Rows from block 2, named by matrix and row number. Rows with one number belong to one neuron. Each number is 50 + 15 x the weight over its row's rms, rounded and kept within 0 to 99. All counts start at 0. After the name is the row's rms in percent of the matrix's.
# fc1: MLP up (model.blocks.2.mlp.fc1.weight, 160x80), inputs 0-79
# fc2: MLP down (model.blocks.2.mlp.fc2.weight, 80x160, transposed), outputs 0-79
fc1.97 093:35 29 50 65 72 23 19 34 50 51 47 35 30 61 55 67 31 44 39 47 42 36 53 69 20 43 51 49 52 67 38 82 62 53 44 55 64 51 59 55 42 45 50 74 51 67 47 76 41 40 37 90 78 23 66 53 57 65 32 32 22 43 57 45 58 69 40 72 49 64 33 56 42 68 43 54 65 48 55 58
fc2.97 109:45 41 46 18 47 71 60 55 43 42 53 26 38 43 43 47 39 31 60 38 35 31 31 42 54 76 67 60 63 39 23 36 03 54 35 47 31 60 49 54 36 29 76 28 66 57 62 29 60 64 51 33 35 84 78 39 57 49 53 28 64 64 44 48 56 66 65 39 65 47 51 47 64 36 37 43 62 53 51 53
fc1.98 102:55 77 59 82 51 50 53 41 37 47 60 73 34 11 58 51 54 59 68 51 46 29 13 59 64 57 20 80 50 36 56 26 35 42 71 60 40 44 29 30 53 53 37 61 43 57 35 46 64 43 43 37 50 44 58 52 55 45 57 40 26 51 57 36 52 62 69 22 38 36 47 46 53 66 35 67 33 46 86 42
fc2.98 095:35 66 57 27 47 55 61 54 56 53 69 28 70 52 20 41 74 36 49 45 46 52 71 57 49 38 59 53 31 55 45 31 24 44 44 43 52 46 52 64 72 17 69 22 58 67 71 53 64 41 43 65 62 65 31 70 48 43 34 63 28 57 60 75 29 61 35 50 49 82 35 81 43 42 44 47 53 57 28 28
fc1.100 092:68 21 87 49 53 52 56 46 61 50 25 64 52 78 47 80 42 57 61 51 55 89 17 38 40 51 35 45 09 49 69 43 54 48 22 44 48 64 41 62 40 45 57 63 75 61 35 32 65 63 38 55 64 45 53 63 59 21 49 48 59 47 38 39 72 42 56 45 54 55 57 58 40 49 45 54 18 49 67 54
fc2.100 092:56 22 51 39 41 55 32 47 64 31 61 46 53 42 40 34 42 68 45 57 44 50 42 42 80 54 67 64 79 57 35 39 57 92 69 51 49 61 39 42 70 65 24 56 47 35 54 38 50 28 67 64 51 55 40 27 48 75 45 44 43 71 47 77 70 27 45 75 47 59 81 61 52 44 50 66 38 15 38 49
fc1.101 107:74 50 43 28 44 49 42 41 87 24 67 35 73 57 27 63 49 68 59 57 60 44 58 59 30 46 62 45 75 45 57 78 54 44 49 63 38 74 56 54 48 41 32 40 56 28 56 52 58 61 40 46 51 45 39 62 44 58 48 68 56 75 21 52 67 73 34 52 51 37 31 17 55 50 64 32 27 69 14 51
fc2.101 106:49 38 34 35 31 35 73 65 33 58 20 72 31 45 65 53 77 43 40 56 53 43 59 58 57 60 42 31 66 48 62 43 68 67 43 58 69 50 76 47 53 45 50 34 66 57 56 51 58 27 54 52 65 75 23 40 35 40 56 14 33 46 87 52 50 34 56 78 31 36 61 67 57 47 39 37 41 41 26 32
fc1.102 111:56 34 60 50 37 44 41 29 65 59 21 44 38 82 54 17 46 37 35 51 52 37 38 69 42 55 61 71 36 52 79 67 24 71 36 62 44 42 56 78 35 69 72 44 48 30 58 52 36 52 44 65 50 47 42 77 54 42 37 57 41 68 35 44 45 44 48 16 52 72 58 63 56 48 20 55 70 54 19 47
fc2.102 111:49 57 68 43 31 56 77 51 22 38 62 48 49 42 67 44 25 45 42 63 53 59 71 50 70 80 76 52 40 40 63 18 45 50 58 51 51 22 60 24 56 73 53 53 54 64 34 38 40 13 39 39 53 38 50 48 55 33 50 47 52 70 32 79 70 45 66 54 26 52 54 28 48 57 47 72 37 60 27 71
fc1.104 083:53 46 76 55 58 63 54 64 50 48 47 84 59 81 73 55 63 38 40 38 45 51 50 49 57 64 45 85 76 21 51 52 53 60 63 49 37 33 44 68 55 42 73 48 55 42 40 18 36 33 58 44 17 38 29 61 62 50 33 44 47 50 63 57 66 72 20 75 40 77 44 61 57 43 53 69 59 34 51 29
fc2.104 092:62 78 57 53 28 45 50 60 28 47 40 38 43 47 45 81 52 59 77 51 51 55 53 44 34 32 44 23 46 67 60 51 46 60 33 54 82 62 42 42 45 31 38 30 27 66 43 57 65 66 47 60 84 44 68 54 50 51 38 55 40 40 32 27 22 35 52 30 48 18 24 22 47 56 35 66 44 35 40 70
fc1.107 106:59 70 57 51 58 68 33 27 72 59 40 51 43 43 46 60 47 63 53 43 54 42 34 51 41 82 34 45 20 71 21 71 36 39 56 58 49 61 45 45 41 50 44 18 37 26 38 69 67 63 55 86 49 59 43 79 38 68 22 71 33 39 45 56 32 50 55 42 57 30 31 53 33 53 21 60 45 35 40 51
fc2.107 100:50 44 51 43 75 38 65 50 60 27 50 51 30 20 70 48 52 57 33 36 43 48 52 37 30 34 52 64 64 56 70 44 45 56 47 32 45 56 67 67 38 29 49 73 70 60 34 53 73 80 75 41 51 36 57 48 36 41 47 53 77 67 42 64 76 32 47 24 23 16 47 25 70 55 60 56 54 66 30 53
fc1.108 107:62 32 51 52 30 45 91 63 41 45 56 36 36 48 55 57 61 45 53 55 54 42 62 44 63 37 13 37 65 54 31 57 33 78 50 60 46 61 47 57 67 24 48 34 63 45 25 39 64 56 59 72 68 43 55 58 39 63 53 29 51 33 67 39 85 74 77 46 35 41 62 49 69 68 42 24 72 55 69 40
fc2.108 102:44 68 49 37 54 68 43 52 76 16 27 41 45 49 35 61 60 50 50 66 34 35 23 55 20 28 59 74 60 29 36 58 54 29 69 50 40 47 71 42 55 62 56 72 48 63 42 62 46 35 69 34 69 29 61 53 63 51 63 72 59 34 73 55 51 53 15 47 22 36 64 32 21 48 52 49 62 51 42 55
fc1.110 102:69 45 52 54 52 69 50 51 32 41 35 70 27 49 62 47 35 84 58 41 24 62 46 67 56 51 27 50 42 22 59 55 22 32 20 64 38 60 55 45 56 45 52 49 57 64 58 59 59 81 45 42 67 42 61 27 61 63 79 48 66 40 55 50 77 44 44 68 46 37 27 68 52 75 18 28 34 53 45 34
fc2.110 095:42 23 23 57 20 50 56 42 47 73 49 60 43 35 69 57 57 57 68 52 53 45 67 60 47 49 65 36 69 39 43 40 74 47 45 50 27 50 50 41 59 40 65 69 10 38 36 43 44 53 33 50 42 69 44 93 35 59 28 58 53 57 62 28 23 58 39 58 60 87 39 64 53 27 46 52 45 40 68 66
fc1.111 095:65 43 63 44 49 49 54 25 44 50 54 39 67 49 37 67 46 69 36 45 10 49 42 54 55 32 71 49 70 41 52 84 64 36 64 37 40 52 47 51 55 55 65 17 47 38 68 61 30 28 61 76 40 32 57 42 51 61 63 60 46 34 14 46 60 53 58 79 82 18 61 42 55 65 53 56 58 26 53 55
fc2.111 100:44 14 48 53 46 38 75 56 61 52 50 47 35 43 45 68 49 51 56 58 38 68 44 50 62 57 35 41 42 40 34 43 49 48 28 65 33 00 89 57 64 42 61 52 48 58 45 63 54 09 43 59 49 53 43 57 45 82 41 36 60 55 46 53 37 29 34 81 38 61 59 76 52 48 34 21 61 62 51 51
fc1.112 089:57 59 59 21 48 68 46 67 67 36 64 35 60 57 46 79 68 34 52 48 66 31 74 53 42 41 25 68 62 63 54 31 37 53 40 32 72 49 26 26 71 84 61 66 50 56 36 61 48 56 50 36 22 34 50 56 40 46 44 38 42 66 48 43 39 48 71 54 57 06 57 29 51 23 48 47 69 56 39 52
fc2.112 078:37 42 52 65 54 42 60 28 32 45 39 50 42 46 65 41 33 61 70 46 60 77 40 28 62 69 58 18 55 28 75 22 51 49 22 61 73 55 80 63 08 56 82 48 50 39 45 46 38 46 50 59 67 66 48 44 51 44 48 47 62 47 39 25 25 61 34 48 56 69 66 59 34 58 62 49 40 73 60 41
fc1.113 097:36 49 42 28 54 43 42 66 34 68 28 47 63 71 38 52 36 55 84 34 57 40 42 25 56 85 64 42 50 46 29 39 45 48 48 70 49 45 51 50 34 43 68 43 48 59 56 60 79 49 35 36 69 31 30 44 31 47 48 62 54 70 60 18 30 60 83 58 69 30 40 36 54 33 36 42 46 81 48 67
fc2.113 095:63 40 25 68 67 63 86 40 55 37 61 40 41 47 69 58 40 36 49 46 56 35 59 66 53 71 34 41 45 55 26 67 76 28 35 43 65 66 32 59 38 45 30 70 62 44 36 52 34 76 38 29 27 25 75 59 40 35 18 52 32 42 41 64 64 49 33 42 32 63 57 45 41 57 53 49 63 41 75 35
fc1.114 114:22 30 80 34 65 58 52 56 58 54 75 56 55 61 63 68 55 54 60 40 64 37 24 42 56 36 72 38 39 37 57 62 58 67 27 65 55 32 54 68 45 61 34 52 48 56 64 67 99 45 50 58 34 45 42 56 37 28 70 49 55 34 31 43 43 62 58 64 41 60 64 37 38 51 65 31 72 40 19 46
fc2.114 107:82 73 64 56 62 49 52 73 32 74 45 61 31 55 44 53 55 56 47 25 39 69 48 48 72 60 44 77 61 61 56 29 33 36 55 55 47 57 49 25 45 43 68 60 38 43 48 77 41 52 36 40 51 53 58 37 72 57 23 40 61 56 54 64 75 17 51 60 64 84 49 27 22 52 70 45 54 66 68 35
fc1.115 101:55 75 29 83 55 69 65 31 61 41 56 07 56 56 46 21 40 61 40 60 48 72 46 44 61 57 52 59 52 49 54 52 53 43 37 49 63 20 73 61 54 56 34 51 52 76 43 74 32 19 52 39 84 49 48 48 49 34 35 39 63 76 32 46 55 37 57 56 36 18 33 56 58 35 39 50 42 60 56 60
fc2.115 095:68 24 52 36 40 45 37 84 67 54 56 49 51 39 35 49 45 47 61 52 55 63 35 53 14 65 38 50 63 59 45 24 48 25 54 57 60 61 41 31 43 39 62 63 22 31 49 55 64 70 62 51 20 52 71 29 57 52 69 96 54 13 53 53 39 65 44 48 63 53 66 37 63 39 60 49 67 36 59 51
fc1.116 111:52 67 46 70 39 49 50 59 76 34 57 62 30 66 41 80 49 41 60 42 32 35 39 71 20 55 28 57 60 23 40 48 59 40 69 47 55 30 48 40 55 80 65 46 45 61 32 34 63 50 39 43 88 59 62 66 47 27 37 57 18 42 50 74 27 37 54 52 35 45 36 35 25 52 47 67 27 56 59 64
fc2.116 116:44 44 62 42 47 45 42 35 59 56 45 64 30 58 59 26 63 51 70 51 58 58 84 57 44 48 75 21 85 67 56 64 43 58 29 56 50 49 77 26 75 48 29 48 42 48 39 47 42 22 76 43 26 57 64 24 52 60 40 26 51 35 57 46 74 60 47 29 51 40 17 55 53 41 32 35 46 61 37 35
fc1.118 109:22 44 38 38 31 45 48 49 62 33 55 43 68 39 62 73 67 39 61 65 24 54 28 61 35 27 60 65 39 36 65 62 38 32 35 28 51 56 47 63 72 60 61 54 77 73 28 54 56 37 36 53 67 49 90 49 78 47 29 58 71 45 32 45 61 53 66 69 32 66 30 48 58 58 39 58 31 62 63 55
fc2.118 104:59 50 56 64 36 37 52 36 30 28 36 36 55 57 67 50 39 74 39 47 52 34 32 56 40 83 38 66 42 61 24 47 56 60 43 33 63 53 43 57 39 54 35 65 32 53 53 41 46 49 80 53 58 47 21 51 83 49 57 31 33 47 70 61 25 83 24 44 36 83 68 33 80 46 56 45 46 52 33 48
fc1.119 098:62 30 36 42 47 45 33 76 61 46 38 50 39 47 40 71 58 67 21 49 30 45 52 38 31 46 64 55 41 51 61 66 57 54 54 75 64 35 39 58 35 75 60 67 56 60 73 60 56 43 33 52 21 66 47 68 64 70 44 65 31 49 64 80 64 87 46 64 59 38 47 62 54 22 31 55 49 12 42 43
fc2.119 106:57 38 55 32 58 57 61 78 48 56 68 62 66 56 54 39 53 49 83 16 64 44 49 60 50 64 54 60 41 92 51 44 37 41 32 54 19 46 45 61 40 81 60 35 44 58 38 12 42 52 55 41 55 13 59 36 31 59 79 35 55 68 48 54 42 32 66 39 49 44 45 59 68 57 57 50 65 71 56 43
fc1.120 104:22 43 49 57 46 37 18 58 41 60 58 50 52 38 33 62 70 47 56 44 72 50 36 47 47 60 28 35 41 75 86 48 35 66 22 76 43 40 50 66 57 72 58 68 31 49 62 30 36 31 46 48 60 46 40 73 53 47 70 52 52 65 53 53 52 48 50 45 21 30 52 81 24 53 61 61 48 58 53 10
fc2.120 094:53 61 49 29 05 42 55 26 55 69 52 26 45 71 48 59 71 43 49 27 34 47 57 57 36 50 52 64 40 61 29 55 56 40 60 32 46 69 65 30 55 47 51 37 52 88 54 34 25 54 65 65 56 53 42 65 55 74 75 43 53 28 59 25 41 62 71 37 24 73 52 49 44 44 36 60 55 73 31 50
fc1.121 112:57 63 49 33 40 38 47 77 60 69 23 56 48 53 28 74 31 18 62 65 45 40 56 45 53 16 36 59 35 31 41 55 50 73 61 39 56 44 45 44 57 52 33 49 56 36 37 52 64 44 54 53 37 72 28 60 59 43 21 67 53 49 44 52 28 79 71 28 75 41 07 48 59 41 36 40 50 36 55 63
fc2.121 105:27 60 52 53 75 56 54 45 38 37 63 59 48 52 50 46 29 75 27 42 82 54 55 59 64 45 37 53 30 54 33 46 59 50 44 64 41 41 68 67 45 76 39 57 63 49 46 40 58 80 36 56 54 24 86 63 45 53 68 09 37 44 38 62 54 71 61 54 41 81 67 68 60 37 57 73 50 54 19 51
fc1.122 100:56 48 49 41 48 63 41 81 69 38 43 85 53 51 53 38 55 48 54 55 53 42 48 21 56 64 39 37 42 54 42 63 14 48 34 42 34 43 71 37 54 43 57 60 67 30 62 43 63 31 66 34 82 73 82 42 48 59 53 58 71 54 33 23 64 48 44 18 67 38 60 62 53 50 34 21 78 50 42 39
fc2.122 089:22 44 20 58 45 67 43 10 43 35 45 10 57 60 65 59 48 60 41 51 53 60 68 77 44 50 40 37 29 45 67 38 72 79 71 36 69 43 52 51 44 71 57 33 45 65 67 34 32 67 54 70 43 39 53 60 35 60 46 72 44 43 48 40 22 71 50 66 40 54 56 51 47 64 64 65 26 56 52 62
fc1.123 095:44 29 53 72 37 44 24 51 54 69 72 48 36 42 53 54 30 56 69 48 55 77 46 44 44 44 30 54 49 64 32 65 51 47 58 57 47 25 52 33 68 28 36 30 17 38 32 45 55 14 68 57 20 53 46 47 58 65 39 46 19 15 34 51 43 58 52 51 71 36 33 49 50 35 29 32 31 56 61 44
fc2.123 094:47 57 40 40 49 36 75 67 35 17 30 49 82 46 67 56 53 23 26 58 67 43 66 30 39 41 51 36 43 35 60 35 72 53 35 54 59 52 37 44 50 41 17 61 76 46 45 39 28 36 22 37 74 56 56 38 55 34 47 48 60 83 35 36 56 37 54 51 43 33 53 65 58 67 73 38 31 38 29 43
fc1.124 091:52 44 60 69 47 64 75 44 47 71 37 77 48 52 68 79 37 61 63 27 56 64 44 57 46 37 55 33 69 64 64 68 64 26 32 58 50 53 31 18 47 23 69 45 51 46 54 72 67 51 33 53 60 52 57 52 67 49 24 18 54 54 50 36 21 79 50 37 42 40 41 53 73 26 41 54 56 54 40 74
fc2.124 094:71 66 41 36 38 58 51 72 45 53 42 50 37 68 48 46 66 33 48 61 52 28 46 19 50 51 52 66 46 48 36 34 54 70 67 28 54 51 49 55 48 75 49 56 52 38 31 24 38 34 45 31 34 40 55 23 35 47 86 60 57 35 63 98 72 44 72 46 50 51 55 37 43 39 50 53 13 56 63 74
fc1.125 111:79 40 41 34 48 40 42 57 58 74 54 54 46 73 54 33 29 45 66 53 40 51 47 29 32 63 64 60 24 59 83 39 51 21 30 43 38 69 60 28 52 58 43 64 67 26 42 56 57 64 36 32 49 54 26 53 75 37 35 44 58 57 37 55 51 51 43 79 52 74 59 23 77 42 65 70 25 65 45 58
fc2.125 107:57 63 32 34 44 57 21 44 43 32 49 61 35 59 39 47 30 28 28 61 32 58 53 41 51 55 33 25 86 48 47 80 58 67 39 51 60 33 61 44 62 42 81 74 44 70 54 60 47 49 61 70 75 74 58 44 40 58 43 41 49 38 93 53 43 69 70 31 40 39 45 65 33 59 60 46 53 29 38 58
fc1.126 106:55 39 45 56 41 42 43 38 46 20 37 30 42 53 61 53 70 43 66 43 54 41 50 55 08 46 40 57 39 60 50 81 57 72 70 57 33 47 64 39 47 52 61 39 53 52 75 66 93 37 65 47 61 50 62 35 52 45 49 15 33 35 22 78 90 47 50 33 51 57 67 34 51 64 57 54 55 58 58 56
fc2.126 102:48 35 67 32 98 45 87 41 36 51 36 62 37 50 17 76 72 48 43 42 32 58 32 37 66 37 38 59 50 41 24 31 60 47 46 48 59 51 50 54 53 11 68 45 36 56 48 44 70 56 55 61 51 40 32 47 60 46 53 50 71 43 55 49 15 58 49 59 64 65 47 69 65 42 36 77 52 45 40 38
fc1.127 101:76 53 60 44 55 48 87 70 39 65 41 71 27 34 60 58 69 47 69 61 43 28 48 58 61 43 43 32 57 36 36 32 44 62 39 52 39 47 31 29 45 50 70 66 68 41 45 41 88 68 53 70 29 15 54 37 42 53 35 42 62 55 32 33 44 44 52 55 61 38 57 53 82 51 80 39 49 45 36 28
fc2.127 104:53 60 70 50 59 51 38 46 33 57 86 59 65 53 50 47 72 58 42 67 67 31 62 56 33 77 47 61 61 59 50 21 55 30 50 52 51 50 43 47 57 67 56 41 35 34 41 49 20 43 75 39 40 35 55 47 58 61 44 37 21 31 57 71 52 45 47 16 33 74 55 05 60 51 47 34 60 63 62 81
fc1.128 115:50 39 39 44 43 17 50 51 57 40 53 46 40 54 54 54 17 41 73 37 55 39 48 62 45 47 23 53 81 42 25 83 29 63 62 25 47 58 61 71 46 32 74 20 40 70 34 45 60 35 53 65 48 43 53 56 49 55 69 40 64 23 48 44 75 75 48 32 42 48 56 50 74 68 53 53 62 63 24 69
fc2.128 102:36 49 62 40 57 40 44 30 51 46 61 37 49 48 47 82 82 51 26 41 20 65 25 61 75 49 41 67 42 58 64 71 51 39 60 41 60 62 22 65 36 48 47 37 65 46 41 60 55 58 65 54 79 48 66 61 45 44 56 38 47 30 40 17 28 58 64 40 26 28 58 42 49 71 34 60 64 58 87 54
fc1.130 091:44 61 39 68 52 70 79 74 42 47 25 31 37 45 38 34 48 49 30 25 29 72 58 75 52 55 56 48 39 65 39 57 14 39 28 50 45 53 24 60 60 49 60 33 64 44 70 48 44 24 37 50 43 68 55 71 26 66 38 60 70 37 36 85 42 66 52 49 47 49 29 52 31 57 47 39 34 72 56 42
fc2.130 091:62 22 67 29 60 13 37 44 45 43 73 42 58 50 54 64 79 57 59 53 68 51 37 57 62 39 16 58 68 65 34 55 53 23 55 48 29 43 78 31 34 47 40 53 39 57 12 55 76 50 44 58 53 54 41 60 51 58 32 38 20 49 62 24 44 60 29 21 52 43 57 29 57 42 52 50 45 34 54 54
fc1.131 100:57 46 48 65 62 33 68 23 53 72 38 55 51 30 67 78 59 49 48 58 51 59 52 56 72 44 35 43 32 64 44 26 47 54 61 35 55 50 45 68 32 57 37 57 74 57 40 75 58 37 42 63 84 41 47 22 61 72 39 75 49 50 31 64 47 56 72 87 34 36 55 49 71 29 28 20 55 50 46 37
fc2.131 105:53 70 79 43 37 51 19 41 77 61 54 40 41 53 13 69 63 68 56 45 59 41 48 76 76 30 73 57 64 08 66 64 46 65 74 64 34 51 45 49 63 29 57 51 40 59 67 47 51 53 26 54 37 54 58 52 62 14 37 25 46 53 61 33 60 51 42 39 50 30 56 63 63 46 56 40 53 61 46 44
fc1.132 096:53 69 48 58 44 35 54 34 39 52 38 31 53 59 66 51 60 23 59 63 40 45 14 49 63 46 44 59 45 38 37 30 55 68 59 39 30 51 40 43 51 21 39 52 47 47 10 48 74 37 40 81 68 84 41 42 60 60 37 89 68 53 30 43 63 77 67 58 31 37 60 47 50 63 45 38 59 58 50 66
fc2.132 093:26 52 46 75 75 66 42 67 41 62 89 41 66 53 22 36 23 72 36 41 62 30 59 34 48 67 43 56 67 70 32 54 55 32 66 59 37 38 58 64 56 56 62 57 52 53 47 61 38 69 36 52 58 45 63 29 52 36 24 52 47 38 85 70 34 60 38 50 26 28 42 62 50 43 44 29 64 53 41 71
fc1.134 095:29 19 75 53 50 60 76 45 86 33 52 61 59 50 72 50 47 44 67 53 41 25 43 48 37 41 55 43 53 56 12 52 34 36 39 32 43 35 54 29 65 37 46 60 37 51 57 51 68 59 46 55 47 62 38 78 60 40 28 83 22 53 55 60 44 45 79 60 58 29 58 51 43 81 55 53 25 55 49 40
fc2.134 119:51 37 48 75 46 67 52 47 75 47 67 54 48 77 39 47 47 38 76 55 61 47 40 37 52 52 62 44 29 57 31 60 40 52 65 36 28 38 41 89 53 55 49 50 63 59 66 68 54 76 66 26 37 39 60 55 42 04 64 83 59 53 45 55 48 61 48 58 49 13 44 65 30 37 42 64 65 34 32 56
fc1.136 102:61 33 57 42 71 46 62 83 79 38 36 20 55 63 52 55 61 81 56 35 24 32 50 39 38 56 33 47 56 35 51 82 42 49 34 40 51 57 51 53 51 58 51 43 18 46 44 66 73 58 55 48 33 36 60 37 47 39 49 52 58 63 35 40 53 58 40 77 23 53 45 42 36 95 29 71 37 33 58 52
fc2.136 111:10 53 54 61 41 74 13 56 25 08 20 40 40 54 57 57 47 61 53 68 58 39 56 55 38 64 65 68 43 33 42 25 45 61 54 59 41 49 47 43 40 57 85 51 69 38 29 45 23 27 31 55 49 65 62 68 58 54 48 52 50 40 55 50 29 37 43 55 65 56 58 48 43 78 56 40 44 71 65 56
fc1.137 096:42 38 42 47 41 84 62 59 62 55 48 41 65 59 39 66 70 58 61 86 45 53 79 40 33 65 54 56 42 66 53 42 31 67 28 68 44 42 40 47 37 29 44 52 60 53 52 79 50 44 55 59 45 37 61 50 31 86 78 41 43 58 12 33 68 48 40 53 25 40 39 27 45 62 45 26 49 64 29 57
fc2.137 091:52 40 79 41 29 40 35 72 41 81 40 61 52 55 45 25 78 23 46 68 46 59 65 49 46 35 46 58 54 49 71 50 39 54 57 13 61 31 68 63 66 70 55 22 46 62 66 31 39 53 56 65 46 67 43 36 43 56 24 61 44 62 49 39 65 38 40 42 65 74 28 14 50 36 41 38 38 45 55 63
fc1.139 116:62 53 56 44 69 58 64 35 54 55 52 26 39 81 39 35 48 56 65 64 33 23 63 46 50 41 79 40 39 27 55 35 38 25 27 41 58 46 38 53 42 29 52 17 50 44 51 61 46 49 13 48 57 48 53 72 55 62 68 55 76 50 49 37 75 34 60 30 63 42 63 19 55 39 35 49 45 62 18 66
fc2.139 104:63 71 15 42 52 42 52 47 53 48 61 40 21 46 19 62 51 54 77 59 44 53 70 63 42 28 72 43 43 44 53 57 64 49 53 70 70 47 62 65 55 43 59 70 31 44 34 36 39 27 47 79 44 42 41 39 29 67 74 53 41 43 29 54 68 38 52 44 61 28 54 38 52 43 37 27 62 15 28 22
fc1.141 084:32 22 58 39 56 27 46 39 61 52 34 62 51 28 49 56 49 59 23 29 32 59 45 45 59 39 45 41 33 30 56 70 31 44 35 38 33 62 49 45 50 55 43 49 63 53 87 56 58 51 52 66 75 24 66 55 45 52 48 73 46 90 57 50 51 42 67 79 48 58 47 41 48 43 46 04 37 24 53 29
fc2.141 076:41 28 25 49 52 62 49 63 67 39 48 45 32 83 42 35 53 54 56 60 41 37 26 39 32 55 80 25 63 53 61 36 34 64 46 43 52 43 45 61 56 42 47 27 54 43 36 48 31 51 30 52 30 62 46 54 35 19 66 64 53 53 49 29 21 62 50 66 41 28 56 66 85 23 54 68 55 55 21 72
fc1.142 106:56 28 26 44 24 70 55 75 57 49 75 49 27 58 19 53 51 54 71 47 66 62 36 62 59 22 54 52 37 66 56 89 74 50 57 63 23 35 48 27 69 35 44 25 38 55 53 38 54 33 45 34 55 56 88 55 47 26 38 66 50 40 64 45 38 52 73 48 35 42 50 49 37 38 41 53 41 51 40 43
fc2.142 098:40 38 64 55 66 52 43 71 45 43 58 83 77 41 63 59 22 75 41 57 33 63 39 40 27 40 20 50 53 58 49 54 47 42 49 62 35 65 43 49 62 73 50 59 63 34 54 18 64 66 27 39 64 58 54 46 18 36 53 34 50 55 64 51 69 38 30 48 72 65 56 50 37 69 55 28 22 33 22 62
fc1.144 104:45 31 55 36 60 68 42 45 37 47 48 55 57 66 51 71 20 33 77 17 28 42 47 55 76 38 47 52 42 36 72 51 54 46 43 46 36 66 52 62 58 41 56 48 40 28 60 51 31 43 55 61 46 73 83 21 49 64 45 48 54 45 61 71 53 62 51 53 23 29 12 39 56 57 29 53 55 50 17 75
fc2.144 111:75 54 61 39 72 45 43 48 36 40 86 56 48 41 47 36 47 65 57 62 57 66 50 53 47 60 54 73 49 54 34 40 59 51 37 70 47 25 14 32 31 60 55 23 33 52 66 67 76 67 62 28 42 42 54 59 79 27 64 49 59 81 53 30 44 50 53 22 69 51 69 43 60 41 66 53 60 65 68 32
fc1.145 101:65 43 59 40 26 29 54 57 53 25 60 32 35 56 58 63 64 74 36 20 80 38 44 55 33 41 55 33 51 58 33 37 54 55 32 67 27 52 19 55 57 63 50 46 73 42 68 47 37 32 30 30 56 70 80 54 66 36 59 37 36 62 45 46 59 59 20 47 56 68 41 53 20 50 30 27 54 64 40 58
fc2.145 103:55 37 40 65 79 89 52 66 59 53 27 67 54 56 56 43 50 24 54 57 27 56 56 57 50 54 63 58 44 82 58 66 76 29 72 61 53 43 59 59 46 44 79 57 31 51 20 26 68 64 53 66 66 30 53 55 44 46 65 59 48 32 49 65 44 67 89 61 41 41 77 47 62 40 60 63 47 45 65 57
fc1.146 103:66 40 62 46 57 53 57 67 49 42 49 45 45 36 48 51 60 23 41 35 66 47 58 57 49 25 31 48 42 50 53 74 37 27 45 55 72 30 42 99 63 66 65 52 38 30 58 32 66 35 54 53 53 80 62 72 41 76 43 36 53 45 45 73 65 53 58 08 53 60 33 34 65 43 58 67 62 65 35 60
fc2.146 103:48 62 27 23 33 62 57 69 51 36 69 50 73 58 23 53 43 53 53 59 60 52 51 69 39 40 32 67 50 56 36 24 53 31 55 29 27 42 76 27 52 47 37 47 64 50 41 31 51 67 47 56 24 47 58 77 62 56 54 56 59 49 44 25 43 45 56 81 44 27 87 57 66 62 40 28 59 55 19 60
fc1.147 088:61 58 36 66 52 48 54 42 39 68 56 72 48 32 71 46 54 49 62 61 80 52 54 41 31 60 44 55 52 28 45 42 66 25 27 53 30 60 58 70 39 63 28 41 57 79 40 46 55 40 63 13 60 50 68 50 50 23 30 66 74 60 75 57 25 43 71 58 63 39 58 20 50 22 65 53 53 55 67 33
fc2.147 087:42 43 75 52 58 64 64 34 45 45 32 30 55 39 52 37 58 53 65 49 45 28 44 41 55 59 69 49 71 64 34 34 31 71 59 68 51 21 44 51 43 39 96 69 43 55 39 31 49 44 40 47 53 38 40 48 81 78 45 31 55 47 19 29 64 42 37 29 13 59 41 52 56 59 57 53 54 52 18 55
fc1.148 111:55 43 42 25 27 87 65 40 37 54 37 38 62 63 24 64 60 61 55 52 29 46 35 37 44 38 65 64 52 56 55 50 31 42 39 57 69 61 71 53 36 75 47 57 36 29 49 68 71 66 32 55 89 31 75 58 56 48 48 52 40 50 22 80 53 72 41 60 40 41 56 36 69 43 38 64 38 74 41 38
fc2.148 095:46 33 45 33 61 49 83 56 68 39 50 52 62 62 31 29 49 53 39 55 84 34 55 66 47 55 40 39 45 60 16 33 66 45 49 52 57 46 53 58 59 59 55 25 65 36 45 86 46 66 72 49 64 53 48 49 22 22 80 54 46 68 65 51 50 49 65 41 66 87 31 62 62 73 57 49 44 64 59 28
fc1.149 090:48 42 67 57 51 38 27 61 62 54 38 57 36 38 46 39 49 35 51 56 56 62 31 77 46 27 26 62 44 28 69 74 78 66 57 33 57 30 59 34 47 69 43 41 53 28 17 45 37 32 51 23 75 68 54 29 64 77 55 47 51 70 65 59 33 52 59 49 45 60 39 58 37 53 44 55 09 32 46 38
fc2.149 095:45 49 55 60 65 71 72 60 73 43 53 62 37 68 27 49 56 75 54 37 53 21 58 47 45 44 78 65 52 32 41 63 42 46 66 68 68 45 53 73 42 37 83 77 79 50 52 64 62 65 47 56 38 44 42 35 35 19 47 67 24 28 61 47 64 66 38 32 47 70 48 47 49 55 58 67 84 50 56 67
fc1.150 106:60 50 65 28 33 40 48 59 52 51 74 39 67 48 68 47 35 66 43 49 39 48 33 62 53 62 68 55 31 28 79 84 45 38 35 74 30 54 31 44 41 52 41 51 44 03 59 64 51 78 33 42 41 50 62 64 51 67 34 50 45 52 41 28 32 85 46 40 61 40 32 51 52 52 27 67 41 46 72 61
fc2.150 119:55 74 76 26 66 50 41 43 43 44 57 55 30 43 57 55 52 53 41 47 24 44 62 52 58 46 73 67 58 47 42 55 32 74 36 69 53 55 33 15 50 46 70 35 46 59 58 33 53 55 76 34 38 75 68 36 50 50 63 66 77 36 67 58 47 28 61 46 51 42 15 32 81 46 59 35 36 38 28 24
fc1.151 108:53 29 51 60 37 68 78 36 37 53 53 43 54 69 40 52 46 53 70 54 63 37 70 78 68 61 50 44 48 53 42 61 42 45 33 60 48 47 63 99 76 44 43 14 69 58 62 36 47 63 49 47 33 43 77 70 46 60 53 59 44 42 25 61 35 50 59 44 72 68 38 28 63 29 48 42 81 67 37 58
fc2.151 104:31 36 55 69 35 66 24 50 73 64 63 57 50 69 36 55 48 78 69 38 34 20 41 50 44 47 51 66 58 61 63 48 52 72 46 36 47 69 49 64 39 55 61 33 67 45 47 66 31 42 48 35 72 47 33 23 49 24 67 50 24 29 62 30 66 49 27 55 35 58 70 43 34 80 69 33 48 71 45 46